From a checkpoint of a small image classifier.
Training: muon at rate 0.011, 15400 steps, batches of 384, held-out accuracy 100%.
Rows from block 3 of a small image classifier, named by matrix and row number. Rows with one number belong to one channel. Each number is 500 + 40 x the weight over its row's rms, rounded and kept within 0 to 999. All counts start at 0. Numbers have three digits each.
Before each channel's rows are labels from the 100 images, of 14848, where the channel reaches its highest value: "place" is the part of the image that holds the peak. Only what is clearly more common there than usual is listed. The data: seven-segment displays showing three digits.
# convs0: first 3x3 conv (model.blocks.3.convs.0.weight, 96x96x3x3, standardized in use, each kernel summed), inputs 0-95
# convs1: second 3x3 conv (model.blocks.3.convs.1.weight, 96x96x3x3, standardized in use, transposed, each kernel summed), outputs 0-95

place: centre
convs0.32:475535536518507513558482467527521535547500534535584492483424417516399508476443501399502573416525542560484513525452512435526491481574510486490487538554478576481484555543567501487507457526485513511539486551474525479475499481445396454484490517532509505454492443521477499506480469501496562493
convs1.32:491490460545523501511508489510517515465443528488535503432552484464486597564504500526463453497497493429457526517480511512440488558530501513533551464550462491509549547456520502444506584580544515499435447493541470478560487536606344511497531465521452506493512569476513472492504521497489509505

place: middle left
convs0.68:466536553519495507582481490491496522464466514463512446513491500468479500542612496519483497499492598454522511493465453542510549538602500461629521501468441471452482562529388495477515490511522523461522517528568442553486513468478532466480541508489488469478498481423481512538487472452476509431
convs1.68:427566491473502536469518517517482486506537521492545429486559501503441548515502454491458518467503512512497533504529556501481470443492428487464484590490536415493539488505548543526537411529456536535528437482527604533461490459414464551520534495498525479533463549408542521520532492570439504500

place: centre
convs0.78:473472525471488505466537455501511489526488511462483460519488485456571532431527558471562482398554490479590498517487497472433488486519500507494494536513499464625492486487465517509496502481615501503526502500474493485500608489420583502575493555485523448497566417462487510473542488478477471483
convs1.78:483495498420523535499522516480520486487505493479506499504510520478498467302514536548476511554517485478544456459520518523477501500450491520470481473501499489537454503495497498540489500489510493482512528522514445506516534474353539453485523493517530515496581329536511478497502549504520506489

place: middle right; bottom right
convs0.74:514535507482511520510452513446558562508480500415552454463520497506433433455528473487504478512494593529512502518480471527427536472565530525564485460513453517461502467529546545458472451536445548587489482530572489508543537506416467484484521543443447557512513508429530502541470473413548507522
convs1.74:523442517478489537517638513477598472528515502481504554462514468463476505583442505520473545466532476475460485473580565488488488559481520521579491471537499547535513463510466467537518475545535506468552524456538524506485434514567490490418541424449504551488532537475411509492488499486455500527

place: middle left
convs0.29:505523600509471506555497533527502527537486555502479456514536488453429435486558485495505540509462493481518487467484557498475478411437507512506447487547494547481503405481551477501497544470567504455591566510466493499451551512519425514502452498483507579507496585461491526513418452465457569528
convs1.29:560499482466506537493496426482505464497477537480480513455424576574520487586445531486437495447465541497493496539498496430520479508457484468522564548510464426482488515527429480445452565455464484524443444512515502439482450479503556477452452500517465494478474499548546398544576491469540468481

place: middle left
convs0.88:508530578458497505582439487528458512540456528502522422519519489470524460425572464538511478453488489463578519544473471537400521489479519454498538494458485456505497479465473486471554485535529523479610518477429470539467516511525445488519551551474537546488540514477508609473430497473472494545
convs1.88:508453461400496517463499475460563462469542495490465437472419531497536585500447493501539478420466504445423464443460529416514491525486478458459457521478546538488493458509429504471506490477426462538433448494473530538465451453534526475510473498561479493537517476534485449520571523554512490446

place: middle left
convs0.70:525470576523448541494524529551457513510543562491502528507522566497490477469509519536484539539502531515417461518416474531524522507564464491483537464477487589418506410497541481477487449485520511506583552419552493503503511490492537457516456406488449516479477479507501551513477431408459548535
convs1.70:491511487514572464524441496424469472503475477450490453490533523495433523628498464507515513501495428519522542529512489502542588459526549504566495517492465488524547509474480541464525365537503455584511464562496504506495474511566502483418493518495457462530475562475511509501415522529466522462

place: middle left
convs0.6:484501545496474521603536491492500482571508521490531465487458404462463525515458489497509492509453620428487493521438473489497538493550532449546486496498480450489576458479444517501548485458427580579534527474521496507448513541488511472489531505510544538526526528450497574486455553468471430439
convs1.6:424535498547497495501558510464507467527473491493552498496534510538429506489549453475527613472512541548569530499555548580514486513454515533562464613556522487502508500544510494521623511492507489514566543538523571486533475478480442532500494548464538460499501529512515508552518461579518521537

place: middle left
convs0.17:504477598486478477645482504493474476476486561437523433452439470506503500438531519483491493502487531465536525486498528530475590502488484495580559526485476481460499475479466485481559488502485565495628591485486481590498505455479497514473506493514521500490497520441498537470428495457496507446
convs1.17:446583526485551521456516540483538490520570519486532496499474540480521497515533468493503569482543610534507525533512546466492488437499487483444500583505498401494552470597431540550501484458486458522501512575475587518482500494470478485552507528563513506525484529514561460543507530584479466448

place: middle left
convs0.85:474461528607494527541494522484512488476551505451528444508471534499392522597497519476467520478468490507470522533411467545561585444512505448552479436492490526438492492511480496469525549456530560468534514506492455588473486433561416514499561490540442526506517525515517501515490511443530468493
convs1.85:469553512419540533509511577523463478495480475604527514475510485496443455454478471504496519488493567596480565484581513571420461570492500504534520517524482505507498536503514496507543533501432537487485500525503544523595457494414505525516496539500458507518452499443542551522537532406443521523

place: middle right; centre
convs0.33:527430553423506469572503488570561531517461501545478425497434447469541519548486480494492520372498486461507551483548555438495451546526555484515525509471562583485430492495522485478548523477528588503527535511464519483545478469536522500501498512514530466469476391497486503499482506453468522472
convs1.33:528489479476447464428596478506481567488473539446544477479518541540494512496520536477455442474508468465442436588489462551505531487522463474501513471490381404456478513552489469463460459501464471516455464502472491411501469438477482512514476472448470452501482472519558461437458483486467565531

place: middle right
convs0.51:479439447548472482449521490540496506504532529551526545575504500446481503587475493555517535441565615543546538528501451463545465577499488494505488477477518449486512535484444501494477483440497569518449494390547457508512459517543506505511523478476491500496490421441436507510563526466526448450
convs1.51:541423491494464549534519508477468435529528511508519459636502525476483532497466549509450443481470425510493455526513481502490457574442478451478487518475520556547532514416497520458566547491445549507539492472506550528520474463479529384439474513475488504478542462439516498436437475490485541489

place: centre; bottom centre
convs0.94:501481466465562483495532509530467469506450484458572423439470415470516492465487453472482474498448439508478545485525464556528544479603500482500478498617506492517555481578428549514567530553461475502513483492461459544482453572513471465536466523512480501513496507494565445543472529546503569533
convs1.94:454554546558485489512523518494509502501511467512533485472489464485514485535579468452495506529548450430493521494492493506445445427507462590483468454466530511469506547416550447472492527531543480486475540537511493553499587547569481487537568591533535514454560514449596452520475455511470456549

place: middle right
convs0.49:469539457487458508495526488461498505480511494466521486501463460491551505527467533482483508472493614509456503539514481452500590565467508523601537444460472488462496448466506527485509458508464630572486533547609501584484458453416510467465520521470486455497520444488518479513526505469532470547
convs1.49:594511546531465529519576501490519517543536523513456554524477481538486527515511468514506547484630435553483505482478492528512488483638569503485490570524477529475481460518441483509502424476498478459477460537450525528480562522512479569541454516601512542475491531485521536563512524498529486508

place: centre
convs0.55:487440570511493488569512451494513469513560523469488505505450441469550533437539401520525501485478523523478498464496466465504528507457525472535417509490509467569504573540440484558625479446503576524523521476471486536488534517474418458539479560482540546492538464521470493489484463483554431543
convs1.55:511414438532443553532501467470507515511442498494500532512537499483569496494465492559507498578460556588544468573415490493517464549477524484467540456489511549482542491508538521497401550523549556463545519535523433549559556464531567526495514448458507536446544515466468524507531528494543527542

place: middle left
convs0.59:577492570475508518547502540510599509438501537522437455528482528494468447485448480473566469527536454496507485522520450441528517442526482506509494509495516439458465533485516564532519483416500494407622533467476437548485506540495462519495486531462491557500514546486511557456501400524534517472
convs1.59:471492458540471477524430511455406491456460520461495513419463509508539517522441563492449490509479468498512503474534493425499483575513497479506569508423480531442492489475474514431423561508532527560536509450480506549494515525519614454465531440473455530485541514443456515506429526498450478440

place: middle left
convs0.56:506496566458500521574542538495525452574458501516471419520446406454557516431465503474454483554555480486487501551456490532448477463544528506505532481493477454531484485488414443519571499489467548487563535572473540524488494539496552498475515485517480608563443476445508474516486551483490454492
convs1.56:509450514508474542549495483496412575573488502468502554509513501527473493481531497491522567496517532508471525519562500552533551381485491548546435528427495482449488550498510468519540471543479498501581506459596571502540513456487466522429558535452483478469519474557565503556507485496494581512

place: centre
convs0.77:507473459574509523490485477516534476443528560485456483520528546546502531535441536546520546402518490504505518524531442490565537532490497530544469501500524443394465473506486490561522474494405543511474546451470497558541410416427530534474515526504441513460472410513524531505493518482547529528
convs1.77:509505526492570454501378493451462510475518490578527401508535464485475499530505490480533465435465502525439527488487529558484472406489495460503525446480481542555479542456532503467472452438408475547533458509476536527530432463527397506502517530468472481538475483487497526445452526478488548548

place: centre
convs0.60:473480507489505538566425497501498512486454557375601554529453529523475512519493532464483498600435545525486526451446506527527480478546511448459464431454510506482512495507541463539526464501462567463523536519533484532440475510503581520446505473495544554484491501562471500547517521435425528481
convs1.60:507521494486544501478464566489521510475456468505494504509536505491492457573443485538527513527466463507451471544504401554450505528503492476505531470545531548514533517453529479472450519486599512493527423535478502506511483504519483419486536514412431502436388620415477542521485459519488513536

place: centre
convs0.93:513492553441496470498464562493502520530516456499414433480510510491539520493542607538543513525565471505448477455473528506481442583402472526510507555501445571434453440498562490446475520445562443503486503508513501520475503492561461489503528497483481507516529508560532472575485423449509533545
convs1.93:473503450569447469500439453507494485496474485516509478487506515493523481483509549494558469552405452506465471526496502463475590488459527512506501407458497534538480570470526472478456450480573540474469450517544450520518499499519338448506443502452466502518468509425414506458497518505522499484